{
  "train_examples": 195000,
  "image_size": 48,
  "mask_ratio": 0.5,
  "activation": "swiglu",
  "head_dim": 32,
  "parallel_block": true,
  "patch_size": [8, 8],
  "layers": 10,
  "nesterov": false,
  "batch_size": 256,
  "weight_decay": 0.04
}
Rows from block 4, named by matrix and row number. Rows with one number belong to one neuron. Each number is 128 + 24 x the weight over its row's rms, rounded and kept within 0 to 255. All counts start at 0. Numbers have three digits each. After the name is the row's rms in percent of the matrix's.
# gate: MLP gate (model.blocks.4.mlp.gate.weight, 672x256), inputs 86-171
# fc1: MLP up (model.blocks.4.mlp.fc1.weight, 672x256), inputs 86-171
# fc2: MLP down (model.blocks.4.mlp.fc2.weight, 256x672, transposed), outputs 86-171
gate.540 083:134100112132159125101118099183104133148125145098140106135181171095141129108087146117149107131121133126096127116161150112118112135115131094155169104116116171074135112090147150148133130138153112097128101148115143160153113102098076121112122135120129119115111101
gate.541 124:146152072122168149132134083125137128140080133136088114089155097117111106135140138184126086174125119144113088117149161143147082128112135129162112094106099149121145141099096133108124161113136130133120127155120153089139133098113091113128167112138125145121110118
gate.542 108:115114117175151101145154109179084164108105120137111131112136154118150132137143129127130124123146105121141100125144102155177145108130127173154099134184082148107120154137136075154122150132149130145122113114129143125101132118090101137140117112102084125163107131
gate.543 088:148097128137136138126177124135120114136118105136130171166118122138106074102125105138133143149105186123137143145156107103125151093146150164138135118170113081145173127125120148136135100159142155118113147060170136120091122105120095132164100158121140163109157122
gate.544 099:164144110120136126145132137130115112150114139118110104117135130140078134101116122085188134106138123139120146103172111083139117167147148121105113092141149139145138166110138105109158096119157139132140128107137138116165153146078143098122123162117152114126127079
gate.545 100:154137149132127168168127139120093112123134098144151124139122114133157143092143101181103111148114110110120157097149140115108141109177109089118160131117137130175163139108136142131157116103117132122088133139077130130074145139082120139133146094092127131157128126
gate.546 079:117090111138105099117080102099134105137093126140154125128149155133128133148126149144112140171138117168120129135153091111168094169102142123132144108142140113161105140122143116100110136084109116089122127150074147123148149080121153099155156108146176119115091138
gate.547 074:116138105118103133137137139101146122129122102112146139145139115158114135143086120155117109150108119119123154110151135126120099145163114126094142154178115100108120129160117109120139169140114137100184146120148156087140135126086131108122109069118128135105128143
gate.548 099:170111070148100141132160113106109094129104136157083115133099137147114135104127116126093091142129128145124139097090103168121110109142125162109116166124160129156127128127130104113133127146131117141119170133117134152131102171160116162126106108149118115141094147
gate.549 111:145161134145133146126127154129120083094155101147114115131123087159100124099168142177144108146140170134141157156135108154156145121122107089115138136142123161124121132103113090098133113166169100127105126142106115107125130175130129121096132148119110125209125131
gate.550 091:147129100116099116151088142163113156105159115140143129122153084153112075131114137112097150141145102136118128085129098141102115099138149161151133124113121153147096125095146133084138097122083093108138164141104134093088159122112147138121125113153159080114111173
gate.551 093:106126047155158094130084154106163137110118136126186117129133101143136159123133116099107092131130129119129121147162127144165132116101112097200129145148111132095120166141149113163122136123149104114093152124089103119124131125139153117104091131126143133154150099
gate.552 099:100118136142118067135145170086127129115159145131145153099103158154133105115090180157113120149135165109110148133081102140132093187138126126115117127165107180114121132117119135122110075114159110183151146138117136164123087111127132083153123116156092136091106128
gate.553 111:079115110116092107207141114118113120103096158104092179155150133160153157182132121107142138157142101120153111097108088162121117115151133163091134125141134133110150101133093111179141124164114147101115154116146152150092122099152126155098141110128096107106129104
gate.554 120:147132152155133125126105144136147112142137116109135183136151118105105139171140157130096162133146098092148089151161116134130136154129163099175161085126121106070151133118135145129163149153146098137135144129105121116113158087103124159145144145092124092113128097
gate.555 079:180133096100138132105110095116108133115163131152124116144144171125144117118130177186151116124101125120111115128131116106148103087093147143117156086150102123152135128142132105132140129131090104136125116130131161046176132113146156112144107122126119087168116144
gate.556 107:164126135098132164135156166104112129101159143113127114165160099128118138130125094146192115138131155106157159114095104144141137082158111132128120114120142124148137177118136096161180125166097134135147122133146142126101111100117104124116135169130149113137131099
gate.557 092:124139119145097125112121173137128137115119131149146160088091076071121062123104067112129116170127123130149129122167156147133107095107154170094129101180140163110121130126116130105155118151135115133107138143081167105122144126154111073134161120128161142168099109
gate.558 100:152118177139134058098154090152181131099140153105098100141114170103106089112117096120134132132103127100131162114116109110134097124121119105103100143186151152098124130144167145133133140135150140143192170122153134108132198099151130174081085127149066117122132158
gate.559 091:126166111121166128127151156125162125153112166136114117146152144084110109151140131106087143109132182156143119147121143131102148146158138160105120111124124158109153126068124131120129144095111129137117105135133082121068139122119148124089190097104125130130111090
gate.560 105:124169139118125156162111172148144160167114124163159146160132127142105093099149110093135144101126106074127129132100123125063155142133161157115167130079100135106116163091141093129130122155118116166136182138132145105156182144090143110124149102161118108091130125
gate.561 096:103161099130120102145155135121155116164125174123152147167093089086116118103084070109156127159127145085155094146128088166125143124088095153131131098129121173100172140131135155106094145113104168128133152166160157088108186132151158138124150161115126110134156130
gate.562 102:107144102122153130160121147130140121129118106130106108133110117103128144163156141154124089137085163148134118140123093118134157155141096117111088164162122162145091167160109162161148126136090107144105128187124113167117084097134061126109158119103140128111112120
gate.563 095:147085116104116136113154116111149148118159092126144075062133126116119147133103103143106148121090130137135101118137149088177088155155144163085117157140144135123106115155116128120144149121128106130107102154101113151139094103150095140111117163101135113100136140
fc1.540 096:193124138153146169085113131096121109151133120094095125140112087135096107103145123146122137137156131107121152186141124161141137130139154144132138096123131120127134155148086111084117125093121154119139113090107110132175113140119142152149128120129118117119105106
fc1.541 116:122117186104130128136118148143111101167134106126158092130126135159152158139077108079094128104120135157115098141127147124086129129128147118134126159121159117120108101140107120111120112142136149109091108125131119164072168124149122146117119146172128174124136082
fc1.542 105:118114160148148151127130124106116129109115176115150151112138144147149124196150132100113130095146127129093118173172071124124116149151158087107115158134145113139162160109136163116124104165125130160100124131124138134136081103111107131169173159127127091136123112
fc1.543 095:098110121094163135151129074146130174132131091144119138112126107148148116159124104140165116120131165092146127122135123118150115099162128143098143152174137142122141141114085105108128137138100152109098128143161153109049133133149112117118117167164123149119131156
fc1.544 100:117129124128107144123198156103139100155133125126135111131075144101119150079118119122179159104142116180165147144128145131153129159148105126116111165146163169146086177112125145108144112157115147082140126120094148139184086130113139111102157188117136137153143121
fc1.545 099:096111179131156121087137131097121147155109113104077139095140167092173185173128118173114146173072124116156141134118150149165119133112152105105168132141174109108154105155138110158101127158130112115119095087134145146147121115155159139155117135114095097117107110
fc1.546 082:136131097176139125098114139114096108120192088161156122148128073126138107104130130083151126116162116153081144104168133118173112091119165146141096129125125140135126132085154136140151109054147128109086091120108133092082080162135110103170113163102151083115125142
fc1.547 079:117131100085105139160089083134172129190127123128152170161125146140140111151094164096126078159122156118125159131151153132120102106112123146083111133130118096089114141146126127121152133148111168115099118098132106151128128146127159122100175121114136171139098105
fc1.548 102:106144130141098118119128124109109107127121123130119144079108100163124135125115139107111126143161114113138088144171124103148128145132090103111087147133114154108115105126141156135102132139111119111168105174163083114111153168141134080137107131136115157167154113
fc1.549 126:103097153122136161128123102092148096111118123125113131135124123143120091113135160120099105128148130092144091139132127130142163144133144138111175123115129124112149146111138109130128140094093138113103112116156111094132179077146138116144141168106116085076106132
fc1.550 095:138109161129135136121131128130144113154132139134128090147150125135187139110123102137173129116127129134132138081111103141127180058173070095090101139129118138161147139127112095121136177145179165167078125112106102108137131096131114107146132103078114163129108144
fc1.551 102:112149151141161102105119143118116133114159106185119114152098131128175126089157147115082117118138158135111087134170088137160112104104118151153137114114149131154182132110154130133104133099165137078095121124105098104120072126137147096145106121100187097115152117
fc1.552 112:170111088125087168133129121184080118120123109152085121124153109112108140164130127089166104090125108152133164106105153103103113148160142151108162128122135117120144132134113122103146165097111173085157129126175145086143184137121151120119123133126153114123137107
fc1.553 104:147117117101155119125089157084130171135133084134125096133141135114150151120090160138141165103146132121111098130131137172138155182089123162118151115128157107099125150110109127060110141126146123096147142172144145124185154123079157152154146134124098154107117109
fc1.554 123:133143151141118078129155157121132144102148133126151116125127101097118125173156111140145124115159129117119099111128139114157097144108130103158140107129111143093147127047115131109136130166154128159124145122097094139115112071149094135137122126108119117141144154
fc1.555 088:107183126125111178099138159150176145101114172124152156090137111103090120173139147164170084115092086135189109148155150125138098103127111105127127135119195177142130122109136134157135094111146102129108152121120170115133132111125083138158135106140151149098163113
fc1.556 103:141106098141114167113146167136128157121027073142148160130175137126121116119111111111159129160160146140111120142122123153124124124154149119157139158111166128140125117150123133147130122161128158133102116094125164149133139115125162122148107147087142107178117115
fc1.557 105:144134159103115112103109142117149183099126151085167151116128099087167139154092125167161131140094124126139132123114114112121160109137111135129126134109114161099169120099130125141051138131104083106125164116106113142128148101139121123125140101140138121132151132
fc1.558 101:117069119116118149107149083148136159162156092120118098099157127116135077104121120096119097144164103131128124124099088168122115147138186142151186141148142141119087124152127112115110130108135103141135144118130104177174114106167138146144118175105123108102118136
fc1.559 085:142115120109135114112171108127138100132119139151131124105104125075102129115150138144100131124120103150153150121148095161101106134144125099104105150158140187178174085097176152139107084124096100107163124146106137140149129132114164155157124112124170120153124137
fc1.560 102:136144112150102090078141062127122134081130125115075139167071140099136118171100167129117096174111150104165144106140109130145110123176159111139095127137105129135180152147107098131129138096122161105117133123151108137119117137153108161128170133129106131112116169
fc1.561 104:103129141146154152104123167115118121103094095127146111112168163167086102114122168127124179075093093137135110119109149100163120122124126131118122110118152137101125118107127130072153131114133096127077120084095114065143077102077112136115153133136156161121121106
fc1.562 100:147123105120124154147079166133139146135103157165104117129112088120141121101131107134133119177091089141096152094128121096132124166148088091095122126132169141126142121129136131138080136166097122136141086119115130170117162099117145120120176150096146088125079134
fc1.563 078:135139087101103137128142177100131115138170124077130118104126151132104123152136123113133166155172127155134136139153147136114083116132131127129118092111129113124142131170136165112144123121094150159140080144123093111114110100113151127146159120152092161177099120
fc2.540 094:149085173138122110110175119164139147112156114134110079123109093127137126157182148149116141107114142151117121163141162142121165148140144131135108172138090118116130167148102084175128119109133131108119138145114110176124099132138123158154117157127125054127136127
fc2.541 109:105101090127127172146105119122122176136095166140138123087123115092119134140143141142125086124124130099107138107162165111122174101104135077101149086145150107131119095095124148144201127153090146127195129134159160117169121139107092096107156146150128171151154125
fc2.542 097:137124111135138161136116130125155130118122141117160120150172099141125121137145115165071134124128154128160146129157097143065124136154144109131121140153121110161138128154126127095137111152129170135095101127099130130103162152093126133132114158122179157116114087
fc2.543 093:142117124125141167149147158162116167163134170109077148141127142130142126125149109094129142125120128147092143153120144145132170136130127155112124131147155112147188136151135148124139123138090175104110123122095095131141138088148121151108098120071101099151132145
fc2.544 102:106128189104126119103108148164157136146148139116127122108073163137133123130138130142084108121120131121103113156145147142104115166132136115127128105105104113106130091159132135130121174138092163139143125158153119150135150116133148139097140158110125197123127134
fc2.545 105:124131179133132137155120115109157128133144163133107110159128138108157129131191130116096145112099141125157123122127133109144097142150067122147105083150095095149156095127129160131126097133112149070139130144117115127138104102107117146166123127163145126125113154
fc2.546 083:111108154187109097147135145132147129124185124148086091137105119126120161155149116156130155132143150144100136113114134166145117141149100124118136146128134127140141140144201099156161111076164132131116141119130120120115087082110135124172151153079082110139133078
fc2.547 081:123120184128119153160093145182173180190086121106138150104102120180130170124113178093122082123141178115124161129134153163151153128128161098153142144136134144100123150102113132120164132113116145148126127100132124139117102127147116139127138113133131145105121098
fc2.548 105:153105082178143140111165110096146105147171118156117097108104119179111164105095140145092141098103106109122126133134162149104159134117141121071120122137118188101135096191153178108133137114087083129131099145095115130165127124135137130152064117115127143127132125
fc2.549 127:137117135129167126160114106136118131137132117157152116108153142169144074158090121082078117143117096105102107115156096100111121132158125153130136140133143101145079100134110149178106119133195149115154112142151142133152142098090098117105150115129160096072154096
fc2.550 092:154095099149124100118091127124109128123074170131095132186122139134133131133119095161111153128123130145145127136155130157102136206135138156135109164086169148165132149125145138082118134138141093123139137138100116136137139095139169176129137107125122099153124134
fc2.551 094:132107126133106142158115117111119145135159151089147117146082176088090166104116123115117127157100114146145113104151182112095146122105137146095124152123129143151182144136146123116111105080105141098143097077187092077112169140124174106173152130129160118110108131
fc2.552 109:126173174073136165127137119133152124112102140111047085129152102125159181105144114120128117157124157170097114136130112118157146115090122112131118089150132132131147155136151108128126146134132131156119151119162099125094156094119120133126149195117107091133122136
fc2.553 110:087127162099137146108101104097133175110152081086141103119129094142131149099113152129097170119124155122122144146151155163132135145131125134131146089127144129113130153087134165098092120104100124136117109147102128168152193141148157126126143155123153178154128132
fc2.554 129:120179140151144121133143134145105156111181142149156121115138110144107107116130121075085111168102130072114107165108134155132078167091113082184118108132161142175123136101170069137088092174139132141130155147117139153109134107120166153083090150096149131137118126
fc2.555 083:163158120163120105117154163115165140146116121119136140103130123121147134122133134118149151077078101123138140155107070092127114084126116163154121104088139162124163123085140105130169150121145130075136124166163111120166096118124164125126154086110141121119131134
fc2.556 111:159133131143145119133119158144111188125135099084139076126159125107125115130137095134137174148170168162110156084133128171147127143094111150099143160135135116159129149133168156108141116135153092144119121152127125131173147101162149077165136068125153121148078147
fc2.557 096:154126105147120150117154166131136111121115103155109106114163170133123114167177129126088118145132112105165128151112126091140139096091163115106129146108166175168139090146143128193144108112140106114147169131145114070109094127100138128159151131140095100101139108
fc2.558 094:125123158152101099113144122131111136161105119125138132159094137101146106140158115136117089142100111077109100132097145157124131125131137107139149119161090190141143142172106102184132109155088104141191155138102144141143120143142122153174089111128114130161129100
fc2.559 091:158106111088155103131138093146116178126143080133136135127146094155143136115123160116173123099119140067109137103169146167164151162135134127124112105154122145124125188146129118138099161119153128118082128145110091133147121172155120097111112129134151159084082136
fc2.560 107:134107128132155124088128118149106097100134124151138157121136096150152119110084120071136107165158117111135152137090079146158107097134129071142119146142141142152119105153173143143127116154151147132149122106135141133131107145125146105123152117137143127103164171
fc2.561 101:107117099106104144124147136101087121111094120170127159145117120086103162147111086081152139161129133130153121111103108122120160112130152173118125134178090082136114137112122165162143150122119144121141100150150175095162140186142107184108141142131166140123143138
fc2.562 108:175123108124165153114179130128123117140116154184077171092099120101147113128160128119129137164114111142092118143100143131182116136101082087130123102149134126130106146123135100161138127118127116127145088140113092154122135132168122140089157164114097111122104183
fc2.563 080:145151133115100102171140125152141113139135144141146124147141108109173162154133148132119146120113135171157130167112140145100134157157135140133080135129112138113166129145131141123136157116113119153131155118119120131130101153132135122123128127189099115133130149